Weights of a small image classifier: 1.49M parameters, 23700 steps.
Rows from block 9, named by matrix and row number. Each number is 500 + 40 x the weight over its row's rms, rounded and kept within 0 to 999. All counts start at 0. Numbers have three digits each. After the name is the row's rms in percent of the matrix's.
# f: depthwise 7x7 conv (model.blocks.9.mixer.f.weight, 256x1x7x7, trained with AdamW), a 7x7 kernel
f.8 097:508437500518547540494563488495507501442432514495482474455487445450485507592513494517470443474583502477458532487431489466458414505468466430455514494
f.9 089:428505466490479588612464488522514549533465520542527526568497472495532532478571525523518533509400487507546511531498441506518556508526542503535485469
f.10 078:545484534488501490428531547460500497508509543542431401480492513559568429431467545503483495555486521496506507491543530587515523515507552491567460476
f.11 090:505454496524457446498464495442484468499512458494471548475559537497497536623553459496474484459512480418496495478466457451421524466441490450498459455
f.12 090:477520559554537463540464507513523506513554544581497491562517521511536441432525503476510572489390519498462559490499459540519534536479509535532538566
f.13 084:390555452451494487475462583508494454516530501492504595493496548546525546605550458512534530488504499457461484453502506493502494463474509517458477460
f.14 090:513530519481499481400482517502518502505403478462468492524493434461482567596535505473471457529581477495481531451481526417486506563520517522489448492
f.15 092:495526550521507516557480513523445462561516497478494421494555550585515465417490528472547471523474524527486508492510524559480555521518608554530451511
f.16 131:524589576593567530547559529514507530525542545549515474510500497525543464450508508540542547519502539546583537554509462510529500504535523491503515555
f.17 091:456419445484578528423512509488499559522477544543490441492467463511536447398443465538454523514465464499486510482509539485462450538487507499444473538
f.18 089:542461472536542494471485517502516515474453425527471454495496388505522482485560518431484436528594547477445507427509534457486502534516486489477518560
f.19 095:519597504510461495542485505518489477506545491555522479529528565505570470406494517500532513538500525494455527474518583576505458493426488576555535486
f.20 103:541529512571561511477577524491536482498558517521513567528516538462502483489512464475522496461428496504457532543481405491547571508528471422483564546
f.21 154:488478556550561466530543514504478521513582568523514482502513581583528515446482510592550522520514520527583526525517483513527546506538567473534500513
f.22 097:487478503543497507542507492468495498448531579490502542534441515586555464432489490493519542478372484523467493495522465539491479529528527481574582507
f.23 083:465543441502507474501464509473506506527521476419502562457510520475442553627498489532470510433494468486502469531470415437469479474483546485465448467
f.24 097:515572491471429535532458521553506512502539484519547474513437504539551473399436517494560526505459466558542482491524540490503583438495446530489529522
f.25 096:518446500504519511500509517499549476533595503544540518539507503548584474381469481481518549496440493515529520524451511494544591553469509474487531553
f.26 085:439505505536507537487453474476486457509480463484463531481485480471489545616503466511478516475549432455511455479461413439563511417515505445461520530
f.27 092:513487484521515486486402437456489540488504528499454510467490505542493505599511497444434446468590501448423460546502458434528500512466498460520538504
f.28 099:455543514509518528557541550478497475509560559513495530498492482556496456431529523508526489493398528549505523482598542595507507516479537574515471481
f.29 101:536462492537480516479497492467468487466521497491497526530431504477493536570536418497468502459563498509529418506487497431493431457560532453430442416
f.30 088:537508514483514456501473449460508503494503526477533592514458527475496514495517495556520469510455551490526489510629568590469501498510581507456489426
f.31 098:515512443473544444510519505448493503481523511533552519525468482507551480375472541462494557515405516530492510486520545550473526473415450559489529526
f.32 102:527535534525525525535503505519491480509577480503478480469486515521508470415432526487518532516505487523502482476545609596466475473458508576569490415
f.33 097:482458493496485533545461509484470419486523450465484576498456435438452524574548466442471534521491527492480479508558537569489468464478552547551500439
f.34 094:419435503517608567513466430467494525526491491463478512499508494464447496594562466527522488464556535457511523556473479474484525484492427470497488512
f.35 111:525481484436445438472469455474463477448469531541577530529503538508471481443457498506478472514497475492540495476425452462518512613555516421516505467
f.36 090:517441512533529402488558513494509498480525468491485542503491500503485508516554501508540531532364493516531557513578434544522562524488480506505532577
f.37 098:491438524504433537509539537483511509502485511511479509516482532535496511459518548604509480461377512560562484484538481578534479568491464516521559477
f.38 105:552492460451449420545497575509511508529536456533450468452515489532480495461477501443499469526496555461467504513508459562480500410423496457579525517
f.39 095:467466483465460535549532482512506515579536513482539473531576465484507508405478578459478539550462529531443500485546560582488454501517522552523545493
f.40 093:564520513495498551564544517483518526523518526477479452541523447519510497412489533446510497535460502588499521527556573556508495529481516586573463455
f.41 081:473512518503451534491541488532517469568548487497556497515563502475528449353474568469519521515451540505488523509570563526521526515478457529553473500
f.42 099:538520505546477485437496508519447472525523501471537473465502533483491530509476476540498507578567558477492469474550567569468436454516550549541423415
f.43 091:502468485544491492510452529455500463463416458545512562526466467515517554551589485518606559505457546488473547502551481539503479453444497506483458492
f.44 082:470481554501530517544505470428472489472560458468475509435468524437444541579492455479484469528617544464502475455547559540481514501466525535510487500
f.45 103:456517477515472454487542523491499515483465560512502541510542459471440538584537511471428430447556509469444448492464470402463440486527551470498510506
f.46 186:523511498521500522536536531523572504528531528541515579526548504511535535595532538503492523533585534512496461475540615538460464466452473508481450465
f.47 095:521487408479528541482509460467541513468474546488512565530460512515484569591532475515458471486505496479459504543443416472538426494539472426522538527
f.48 098:434452519472501472517554509493486485448499510492545547504504529471447553607533465510444465505537480461525434474490485492488490399418487552532479451
f.49 088:509509521475581544474525491452486545510580521515523537485490535528538455424448553570470469416425479530494472511461498510512494464553579490476540521
f.50 081:481479502520560556541494545540499542497506494514522377429505509566518495431414436483558495553543529479517526534527469510512525524554487475517549492
f.51 089:499535482473406431496537515509487517494484515516505475483556475487498487553458526490563451479654510466514550462462558449465508480525483453481501520
f.52 095:519526518490532511551522552490509465515529435461519508508488504512508484409487497490569580495402514512484522513575512572414439494544528513543448479
f.53 109:522499504530514503463482521525448458495480426475482458464476503475482507514436495510529495501577472497478492503527576492415442428446494583479407436
f.54 149:557564543539567558572611575549526543573606539537507501500513542502502480485499499482503520464446497489493495506493457494507501501487505535492507534
f.55 101:503580522507467482495478563493487496545553521500478508483508541524516430439461554602564543497446492525581537517522478543463537510503493511574440514
f.56 081:512546493487473479486532525446512535461490517574501532490480459436439549632505459523501458443520477457496501528450438444481555475479497471466520556
f.57 083:549510526460488467531502480488481523483448494497465483463480497511510556602563469501461485455544505500511497524424409372535509454531461475462489495
f.58 170:498464451515506502479534470492525516506452554469483491497512439583489524510496523406559493529498484539421446483527521457486521405524472517484423586
f.59 089:495498504495511436504488531479518509482500489479512534520507452431423545583512486446425444485546428527461440516428455454520456541553456471506554512
f.60 091:431523476514532553544474472462493504582569505493501511535504513509543496414456520544505546559429488500543479470562557573452511504442451513464507479
f.61 099:504496498495519466511475522512454444533455473496532555523501439505474533585504491466569526441479411505500502509439444429428485428437465464472479514
f.62 123:454545539548581533551527520521508526541536543486525592487467497446414514572504453451455465511545521502504466504482511533517503526498558537566501440
f.63 103:512500485501502505470487510533520483453442538497552534540496409496515505459496490519472528453423440525483491541458413430508452514550436429430514548
f.64 073:471460511501460545508451479471483487553458485513472536446530504444472520652525492443436466470593519500480478462441489460516509485520489503528504468
f.65 098:465485496486527579593491530512523541524539529522556511566539480491496496406485539477494507551464532526497510506547528527497563482422509471473529605
f.66 083:535496520482529545494517466528450480522538554555464391463509482501508490435453555511410501536516537543507486485463587504502505551560573526474499523
f.67 101:543564488460505490426581509427471481497482510469508586545502495481452538528559495535481462497421515500563525535515438530521536409532487496468515507
f.68 092:522539546463495458494521535505436427538483448491492493463532471445486504594513478449475495472600487479444506524424502423454497444510461481484529534
f.69 110:424529506533537484528449504542499458473498453505535516461499509398533425532549474471431518460564577484493486555454497531507558521486461484452551499
f.70 093:529525515503515545544512527464418456528509482445464465454502526490485520583509472494507497573574543498495502473571549570485476505546584539528532570
f.71 089:443491540542455523543490512528461482495500486484486472480483455500441519546486526405516476534597544456442564497536586509444520495480461461502471571
f.72 107:460549502444516550476438517499478496539502466466474533469447501504453500599509453498523502503568465528523476494474474432560565486458419423446510520
f.73 101:476490448439507411522449482499456516521553506491512545537474481490494560519566528509537498528371520536507539473523449576516505573519512506547485513
f.74 093:525534510498509435489461516488508516503488545514566585555510490557541535494553480451561541528408525507437485566518452547563498527528459526558532487
f.75 086:501496505508529572579496466474515508519512477500447489462433500436485494565515443485463494448598548482425544481425503495518498550519507480481434442
f.76 079:474522484540468544496510533576500549565496505517563447553586539466492464382487527506554498546478500477492550539468459457516511521506461478455475548
f.77 107:493543539542568494497529525504529571500468568528513435499503527533531460416460517550490527488492518505551530544499541528508543602587513496507568481
f.78 100:455508488471573529534466470503491531499459536537508441463461455514547456438454475516530436494578531479483538430460578503490517559484416464503532512
f.79 094:520441490402493496526508496502502534534472469503559531552506484520560561470532507596476512447434469489471422557531478552493492460522510501471422531
f.80 096:465536497518507506456463533517497494538521484454541512490541525537461502429472518552520523470377487528561508550578469575491537524501532594536475507
f.81 094:459497512542556531588477500536511524470520585553550484549508510496533450401478508486459529542475526500490517567556532548463549513549516497501537569
f.82 091:554545511450449462544519473479522513505521545548521485532522513454562489415508587548470522444432520557514535480517495573461445545487459543530472488
f.83 097:481500486502489483501516549505499535505444444472496480506535425473486449417453560467529515505416508601515549553567504551531575549523487481486476509
f.84 092:515495525543466478478518481522505460447394485512506466534507486474530489388477561525500482555471473471578515507574557494475597528509495527483459489
f.85 106:522558503473487556560473514480502491455428474551494500520457502441558492507511447524516509491596571434481517485444562509423473537550455477466468500
f.86 133:554461506477494488411524534535487543527509540522527508512498549524418478514467434490467401477551477397454484491498562528497509566531517514503546505
f.87 099:523481483503475519551498440464456500526503547528439440450552477502580484528455531497458486447595461469499519475429572447466448443475497506464514494
f.88 093:526496537507457505540507505511500459452478517557467471452465468445476555596508499523448452470615478498493478499440490471531420470462538530524484435
f.89 091:536540536489526490490515533526531480477477512515522546475474500493491517499518485524531530556354475565520515504594429596569511494476533509519498468
f.90 111:429502512433520558484476526472490484517513552522523548517478471552564503436492522520472514493418477496514527495538539512431463544468426481441414436
f.91 092:548458545532436467450481464495495495502491504510491559551474491529522476452562535533544545525383490552555450487558466517473561477505532451445498539
f.92 080:534437458445509455481572511478444518545482549527423407478521544488474526410436468500506516507534496524538502535526552545507491474552528489551503456
f.93 094:484482529490461508498546482460487505510572526500500530548553567517543482415483530508550553519379458503463523514562494574531496530512463461552528543
f.94 093:517551532492493549569507474455463451505517542512503444479537521549571514425550547523529516519491559537499506466531563559493450504403450447505528519
f.95 142:584517537525504497533537495503488518491590557489487472511517597601523508489491539537588540515511506567532517493546547509508533491443510534490439479
f.96 118:507536539534505520549555538516479516542539549554486477485552526531520513595510528496533437459533450412478562412456440472452499536488510469479482498
f.97 105:533495555554562544534520500534497500546493539511468435460538497577517428500463514497514499459584485503483478538446521464534506569563455507488494403
f.98 086:516494503487488463410449476504511510485444456494507527485511464522534524589538465477477547456495467470514458511444391444546459524528491425435524469
f.99 099:536446483565508477477539450514546503492498534513561510541500575471515517421492543573488493529417513542557541490559548551489518573502458514515452464
f.100 089:550526531494533534552509518522504507504524524494511535546473487529543526431461540550513588526385455536570548560508474511496578474527511471487498559
f.101 083:505489484462455415544435560489475546474514486528496438529511564549506440400528498452523513473413517471455506504511487471485482549471474474464477568
f.102 103:598533446511534489492537537435532460470467561528463539465476446501454504595543484481468431501552525476460467497544481495460433437509510494518500474
f.103 088:501497528488523493446477440504482521525448570476469564541473424528487531606566448427513520450504464512503558489517448506574528487469525505504543480
f.104 158:396408449443428431426430429461499455417418525509494499500485483531524502481510552541517510489488483512502486491485483495505503504477494483490512500
f.105 092:560575545442438528519510527543517510509490476526515428559519490484487445378449537520505467506486522468501527514507499503464539574545505544527540563
f.106 101:519492479491532449440492497447515520446413512466453561478479457505464515605522487493511507490562506454429531566472476507493435460426499525542479478
f.107 092:506486547479563551479521515516488516503396490456498613527517440437461541548561519519475480536421488508502488470531482551546514479469497515561491462
f.108 125:424401457437454446428436442478465472478397464493499532487481440467488500552499445503489489483534520490505539493503517515509546448471496512484471530
f.109 106:583477458446466502500491472490508474459497485422539571525407446486455511484525429458520529542466510484505475511476547582502473474457433463483451494
f.110 105:540501460521545502422556501456441477545471489493475481449537514462463474571517485528537463469615511481542531524454532452480506436504459482438444498
f.111 094:520465466536525487526493501441486472489456552487495543551472424510531464458489568550515519462405469541586482472525544521467529551460448528485511575
f.112 085:586507519520492498479546449441503478449474536465513529519465490503452551584587487498459448500521511501548502463485450525583529558551483420504512484
f.113 094:578485478540487468499508541510533569526538476481561518551539520539526483401435508537519481478428485535528484477481487513528569504534520470403438492
f.114 102:510526503537499429504486481501462499433434479494480431486499443521520494466516557486504528564544555480508443490535584566470470474410483550524460439
f.115 096:534531545465503517518498533522544518539513423521527574534535499471478480423426503590521498505453472502522553583523479493542583487522462510523563520
f.116 102:533483556529523493512488497471457511504429514502417419421500439497466457541439490490487503493606444483492444513452531458502520488439523461479484542
f.117 089:510462510502457469530489483501480494493501518466513551533489462491482557617522405515554470460512498435536513457471421469535546524560501431445540502
f.118 119:598481504532533510528590459502498496504532602470485493481493530621471490504527486495576468509539527490467538463478539453515534484503497478491492576
f.119 098:548487480474463545531538506485498507565539525502471462497570492563477501491474530462501484531602521450482445484529610495449433458495500542482434465
f.120 089:573461455455530554563536527538490545552485543504512452475525530556503470438436552551571469490560518518525513541426513487487468477542497523480446537
f.121 110:475500533532519536498554509531537479539585497495519573491515566476459509580524459466482494527547536457429533520530468521563458574563540490553538484
f.122 093:511470534493466539497508510478495496458490508485491496476456513529433507568584462553519447489513582482510483557472445441461451477510476401490422434
f.123 101:518462472563540513486564505471491497522508585536474499440470529495470464602523499534491451467576469519434508513463459447585444474534500471506536514
f.124 112:403460515530484465455449524509509469471485521469449506477455471527475526576534491474497517478491486524433447516470425439542502492484419409455474532
f.125 102:510545502541529472460533528501525479488448434517502479457477463375427454516419482532483453518580466531515554505480511495465473566547487538512497512
f.126 093:466501563513499498555478482468518461503581495491483564474466515450499522615527450462500492463499471475460532489455404505520504502556524436533551559
f.127 118:473526507548532513555492511492505497498499536564487475500545526594603484509523609572571523522536514581515550515520514536518518501484474509521516550
f.128 105:450563448582558555538538525526526510517508529424442501496478494487509451548545486486508488488562520487581504440472540515452529495481460538534552428
f.129 106:506541502524464479503520497480538449505578534519580554563510555534495524428501546512489505493421470532484497485479446446509537571532481443446547569
f.130 113:528534548482450468458432505496466462518461502468525492450555483493479549462429528465464471525513448542515523518525455423592526582509494455476485431
f.131 120:581470508469453480376538447497548489488415522527481490544536513565528517437482530518524459499531439473545463507487554489491543550499546492526502476
f.132 096:556520560541570474473462508512488511449479469509476430454506556534520467451461487536544524507515543456527498500561581548453509531472542596552470514
f.133 099:539532513556549539508463485515434509501509436464454442426489462514453501573473501453527466493586509512470527528477520435478445502474405498491475447
f.134 105:446486562491520484507490495514494530541476506508473456439520490473467500581497503508496470521582551521515513546567531538491462432466579575574429460
f.135 107:450483480441504508599512471509470454470456537453532486482497446489517558501566510508505488512461569558560500492487388476524469511476475432475459460
f.136 097:493517492514497467497476476543518506443471482481508522505482518497490539581553476472486504501555513454424529555436421410525495505531463417430526576
f.137 080:487412493479516474526445403450473498529525476471467493488494466497506495597534489463493548470632553469497500468452509437476535509516503484509497470
f.138 097:461548509464492517484526610512501548555559458526468492459453465502477501575540469511547478472516502473502492469582540559513525493498576539503428552
f.139 098:530449459475471466464496438480497457454492474501503548504495515474498523562510490472434477541439525466430474475470356484472500554468509453477478558
f.140 090:501548504471472553535474498481496451471432458461514621510481442441477522563518511505502508522478483479470535557518437493502434467562516440437480459
f.141 102:497558554514475445485499502529553492502480522532492471502575594515533465417465594566415491524466504523455479544540519515440483538500474526482484504
f.142 106:441474479478543498471407433476478497416430541502521532547496521606530480445535563561493527525466517514519435504510481474492459489519509463513539493
f.143 090:531481473496478490509466415496546503514480509472529580521522493579473541589518451488478469451498500444453457502458413485508478516570518461496567443
f.144 120:517592532544558539557565518455516475493560571476491564483475518488503496469537509474531537520415553536488545470539452509541559503505537509483552550
f.145 087:475475457477496444495472528527553570478540485546463468516539520517468515611504503504529422533574480457485487469495458476547446534484476525562584474
f.146 104:390495531482471450481479514479504521534521503547490462508543471513540418441453540478499486434532489520458431465494575506482495431535542579507471525
f.147 096:513525476483493491520526524458523495479518517480526562487499554462475528507484504515513538527431485503521498550523361532536521465607485390499541527
f.148 095:518464485473469455528449467520445509514517500594503375503581535554583510459486569509519489482556484491523491504527538520461528497511530561502493470
f.149 080:564478491533455403505491471517501519425483491479453384444449501478511515487474501483465512529565484513444474485533551487555543485487510560482577501
f.150 127:467483492468460477501479500515527504493500530541508542553520519503489521515533492485426479518514503480474539538446404448550528594524449415425587536
f.151 090:478532516513512563588518554447518499491468523507486562463454485476491529611524496505502505520588505544466529500481505496491388552438489484539474489
f.152 092:492446437500534485480522505433559540485511516519510531536546558517497491445424519515518503543453486491463565546532407497534571543510572497440499547
f.153 097:502543500474462546530488488525489460453478482510482476483531480523518527466504513474536531585524541523492474479593585578486546443453544595536443472
f.154 090:459488483517541477514471503515479547519473447489526527518525474468465547605523483497490487482580468443456437430427491432462470475473514495430465434
f.155 097:551491509489562547581532488461472546507507466507471441503455529439517499528485459532438506527574497475527477465479605472445510495473566584478504502
f.156 102:526507456480509472476481488497485494480486487491565525533515505486515490423490507589489522492377519512582529531588451561544523496507475437544557523
f.157 111:559497414426516497478537498473468517504500600494545526558497537543514533457543532511521529499408475510529472537499477532476531442522545453431452523
f.158 091:420419508541486453464494473510550456529495580483445509432533536570468533615497488541539476479548467470521493468484513495514449534490506528485530513
f.159 094:496464453425416453440479482454443468489497519504437407505543498553469492439483499465527481566536521493575542532492531527514568473506499499488518458
f.160 096:555461484519471450517549511556558509439489485516535506561474537454516468401477540540461499545437479598568511511520523491498550511442508535509503535
f.161 108:488499519490476515548496479518501486493462476478501494475496537445502540569531497552423520506571508472539459550413510405459538477473424477456455417
f.162 094:468491533491504499509497502475465509517500477515500468463514453409422541605547493455492459505594516522492614494499507498501453501463468480424468473
f.163 098:558546450480468555515519550506472481542519445525534492514506501493502504420488593543514473487397481592521518493509562506466533499503476489419447505
f.164 085:428530515454498491502470495487525498469478527565534508520462539548563546397472519543548478562431480510559547444549495553552509515552509538533502469
f.165 093:508548527531503506548474531518537497479493490498535503513492457553493459371487530548503472500448552543592485454550535552485514539534576566526497532
f.166 152:502540507507491542481525498505487503535517491448483527485441473460433461572460426451463445444531438444449477450470584476456467525506527580481530500
f.167 089:537497452535538433445510521520544563514530496510488473529461505485542493407529516532477515557413505516564531559568518583495515479486442467549515508
f.168 112:519481487445491503506583502501478500578600547480494490533531502495537477424446497468432521546473476488488485465534556509493501575480505573506499591
f.169 090:433455471448485450457483494522517455489534501521503560510514512531501541574543457408569489495446508494460507493440427429522553501500439471486514550
f.170 079:543530502489538516503467530462492539509485499495451465471482418525489479570531463444503512452611544475453506515409517450514444493464464454442445485
f.171 095:478493471503517500543539498496524505490508504478504531572476444494543530447570496465528523532392510524559512512594467608522557514509534544546532506
f.172 085:529521499472498493516488494486512498553504450517550565488556510457533553638492496472472484494570463476452483448421482489524506484511438435524532439
f.173 091:533515459457551522460551491509516509524519518485500482475535523524500468405460523533529493541465515517577573484560536577478523576459506506613502499
f.174 118:544512456526516518521507453487544521534501543514534571552481472494507519453537494472525512500408463536505550502542502530542542491496521512499557659
f.175 098:429465418526485489529518554438472462528582517515463501466479507522490441557496424434457494478566566508480492476456471472527492527515474509453564470
f.176 098:494486497549501512508547467442527490527589469498543559502509546452488528495536503544525526461355474525494578512536489517521544552458504540494533543
f.177 086:460467505483538472482501501489416516456456550540409405442491503509570507538441546541440530530544471516535452536482471474532523515528493457521505447
f.178 094:526462487506532549487521470485515516560517518510511473576507509519562462413487471487558526536462502461477539432558549596463419529470452476549495489
f.179 094:477502516483532541523450496500458487532525452507455462412468487457486513570527521483497486474605516474446451448472538426442492418431511496527511509
f.180 088:539523496494493482459556442507534500466450512498546506516557498557545523425516553499612536494424511492464534445552535572504499480497465571527502524
f.181 100:456454521504523516451572537458487461517553504544460562447420500438446486576564462474482454512496516541522461452540514552514535468440492499520456493
f.182 118:497538507576550514452501463538512508508486517518521490484446536488458509572552477487524483504500464496525480458515575512478480483416482645460466442
f.183 111:549470477451488522484538484481430538526440509511511460510483467513487534479493482513472461543596472481540467423523619419478486506480540511471446455
f.184 104:478519530469497494506452524574465449482552475522463447447517504540499445470441500512533516483581494457502486418455533452426538434460474472424478494
f.185 091:541487516462485553553525517513481481427492521475466488489510503535472498590503519551533448487621510450475502495399475448538457466546480456487471477
f.186 095:475506520489529476480473573502437489503443470485417460441481514497503463584509454512479555469533473424490482501438508460444437555442456470554482503
f.187 100:459513536523532455510500522488493480478519461495477435458511474537534478453458531519516505552567526483539489471554588582460531445477529587578456456
f.188 102:488465475545541513533418505461450527504474460482443460424479498439555504572489457458491578502543550463485521526447489457429504496449509516472507439
f.189 125:449558449531515514526427472506497494451532453477494497500455574489560483599564512543514583530498538538525494483490444498428492467452469533476489463
f.190 097:476523516512471558490512496492508517484502498494514423458556473503494523472425564429486517476572571477387480571491501490473429506567549519486519503
f.191 094:446478472475477512514455458507511477545547529533536514495478495571579486423465534518537476506442558526533516496564537598517567498527458507512464573
f.192 098:514467493481465500530506461539554494496551493474548544545510524495518475437516533540468514424396482498491460556436423493540519510567487420500564499
f.193 120:561517546557440415458561517518498504497531507468466505520531517550507482503439496445565503523497462497504558482540514483538542483546502535387564459
f.194 090:554467475520526559488535510468471484553467540456520466447488514509467544452496435490522516498423491537454554465480402495528549609455466485522513514
f.195 095:441451497495541506529519431518483537545523510479551510530497493544543479438500494464530555498381484518480498502592522546527575462479487566518542542
f.196 085:489474517511483489498456458514488506492477511470498584521494505532467507582545470459520490437435514501526518555461394500551477564563448399508513503
f.197 103:531530512550528514515591520490500505542551510510527464509538491418458528438443446427444508541444479497509544536558485500547568558495499519535510562
f.198 090:499517474498468450529513532497518507484517475510509522580479547536495433393534488509551528523414524537503516531586514553524585482490565528500439515
f.199 110:556499532535523478566472482520500561475570485500523446507534571529549507427427500527451543527474485490555455557483479535565525479560518567516508546
f.200 093:475530532560511474457494491528520509490468552509509423497554462512528470439467537469410488476602532437474454468469565498436480491454486517503540554
f.201 110:567555472454543471550553553555480522517544545500541504528482536541516487437523502518542499495409503529544551542560460524531527416506562532534511502
f.202 092:466478521489515481516513540494461484503444501508428492474462414421428488578524446503468511519564466488513539553516452462518469540557524410479523539
f.203 104:452539456502547459539510526483493471497471557454460520496485444534486531594507472459552491481545425476482524484424501491495511426546405556459496499
f.204 097:475504468455464496486527485490529436502583517504486542497479542516546477461526529527573558477385479546516533497556433529572506487517561516453451491
f.205 088:529553555554529493481459486513476519438463461489488452504479490487447507504527502477504498595603572503478524468569575535492448497449517532492453445
f.206 091:468540468526465463526528555467518522499584546534542508519528549568533486395471512535542509493394464458494501469513495519471507458526505450538525570
f.207 083:515546545492561512446535540485444446490475477474419464425473497509448446570504487524496489455594497515506430511525542479467456518482531542518473436
f.208 091:534505484523506485536521502511519491442446442446556564581502431486459531533600499469512529441500548486486417539429491526479467522550517527519527487
f.209 088:478594512534482484507594586510475480486537516469430525473494545502433493573498477535442476521551494488502452496532509482477424474488542501492452431
f.210 086:523491462503510520508501529504531515560579505565541482511510536484566529379453537488489497531421484512463490413513560538546486532516516572526525499
f.211 096:516507488518503468483549574493511541505555540556522476528529482524571460392420522519511495462444436522523504465447466478534491570548494459501554532
f.212 153:418458463491447450443425499505531497502443469513462478470515459503542511500508552508513494472451470502495434403538579534422476495499522567509469491
f.213 106:436547585603562505539532538534515510549602484483508472466553591486500512456524531488514536533507574538471475491533528515509491486493476493505503518
f.214 117:494479538468516510574520499505519529523479483504527506488537493444487551476500511548440521530491501533502485561504477530609519574497572430570556590
f.215 088:518544518490509490519511536531509573491595509570529469511477575505595495454461532542482486503424433545482476466521538549544498538485442512495558494
f.216 101:516572465514455493567522504529473486522537473498521476502509493430512531567547456454457478509540497443464428456510593519485547541474522601497472468
f.217 096:451525484569503468496481489435485509487477525465521563602485541545520524479574497523509512513398471475539533436567540517499537464476485549513463553
f.218 089:524534561473476546479478518534472450495557522523463470413478461526482497603483500481472463452576482469481462467415466419509481457528526478478471481
f.219 106:492468441528483477492474481475549467428426471481527555540504494405448476550543495527392481502524548454464496520579502528480503486499556529535514521
f.220 093:447436469455490448479523497489451446497464423462518576493537554482444528597562507534480520469508536473466491514505438488522441482469537510465504434
f.221 094:518545558515490493470489497536538540499503479432488470508461523486506527393470507571493549569423546549586478543560503581500475463485501521511510501
f.222 091:509457495453521516531547470521477476492500470464530551499486475417451546578569509501496458484479518507555476517551471543439514498564605543541438472
f.223 090:475491524515482456493510537522504533504468540585488429491529475512563452424485549567466471479451543475479501488483503535440444459582534523563545559
f.224 087:500440497497482483528465437456524525457538513471524585531507523479464495591533466532491477452472448488500562482489425452517526482404435443476479492
f.225 094:462461488472476459480444490512513480453418473511552584502487405498541488522559516516496564486450459575577539509482442443526509517496472464486472514
f.226 134:535460498474461474445588510495490507532525575556498499527572565495459517530468487443446431502548473415465467487493505478523531563516534442492547503
f.227 090:477515526516473506482483438459474479513463517495506537473535490536504581619500495508539477533570495455474485511468484527433484409533526462436463417
f.228 080:499493502470492531473584552526511546541492563589457405502563504518536461382434511512494510563491502485498534495508516516477561526507474486521507522
f.229 086:492486465465524517608565534494496577486518501533533515549502512492526453435435528507478511449407459505470482505473444499504528488603498446497532497
f.230 096:534507513495537477489526511517541501503466468485506494484498528444478481435464558514499551557475520571531508504604581602518522445495509554538446437
f.231 091:477470477540505470472519526535474506528487482502474460445508441475486442508457494492491474515598452464521442461494629491469500470489524597478449450
f.232 087:533517460477460519463506453538539499519463516508554501540537476539561482409558561494553505508423559551444574537522448535548471510521545471489472480
f.233 098:517455514556479471451491528494469490510522473492494464505462433450436527554553488409476478488614518444444494506439475439476500529523446481481534537
f.234 090:503484526492478492571524516458528504513511483518541525544550496545601493422482549570543565496423524559538504486527511599508487516520535561491477509
f.235 102:480465517506469446481499475513546534529423473464526475524501439458534479429457534561490505539512555545526453432533584525467503479421514515494448568
f.236 088:478554522504516544470541517516519528530496555540508511502535556514543484420471553518531565506370463505481493490530542568476507443467527577488458523
f.237 104:528522528484482452458483496473491443456474487492534544495508542532491459461558517481523501488435558549470472522577531568489497534550591611531461489
f.238 079:514541517459488537468510457546537502538473528464596535558526503520575552438488551546490520493394451513507512535491482542537576488497482516536443505
f.239 090:500526462435471505483462529508481497508525404540501467490529491403497518555519511442471504496622541486455461510423520467490521546529467467531553504
f.240 114:515490499492431445490520474541514467498483512527516523520533517469512492502527489502438497525533533447482351479525574470417434505546564499534524458
f.241 096:510496514523530525530465459456493461541585440419479527512519513459504547593506465525478473558565487466442592536510491496499459473481422509507530485
f.242 097:493490500567475480557509517568612511496502549519530493532489553487490495431503467478440475542518552479484511532559558570509486521466491572563560481
f.243 080:499454540600522529474458497537497501514480494489438376466517475487496444432487523447463487487534505532514512549439449420496478545532472465495483523
f.244 083:514486529514503529512511480511537490484543517488517440457498474536526498402453556500511482494492535575553484409492593529499461425436503563486447461
f.245 095:449485465516500481489535512543518520491532506530524453523523538447492457387449519582461486543505454518527521496502548492519477489521542490537617585
f.246 095:476489511511545522521556481482503533407447500483470473489504444511527508508513505491500483561564595508503488402550588516439535483461507561443494482
f.247 083:513525529488499476596513479538480527494591505533493430511500486535551444408417531497546507483464454567502514468516575517472486478506519533551507453
f.248 083:476533473504494567518533475496493508521481458477518574493532506450468502627524484454463512439491431524502494525472437479514462551486474486525388459
f.249 094:438521499466470455497427498508487487539457472549557465534507503555536480388504524526564499503426550499542558490565536536482515523519508516428475542
f.250 092:455509476464466455444559503496498503493467547462495462477525555388476525513500503470477494447460498517531543543481402492585570522468544455464517513
f.251 116:394474475526535512474461532499509493498450467513523469473493463354471486543530502523494512495521499474517591544455481514482509511523438460510550560
f.252 098:394519504505473494484502567510491509473519475514400455474458446428478470525440481480447465524579500547545501542505557452517497527546514511491546458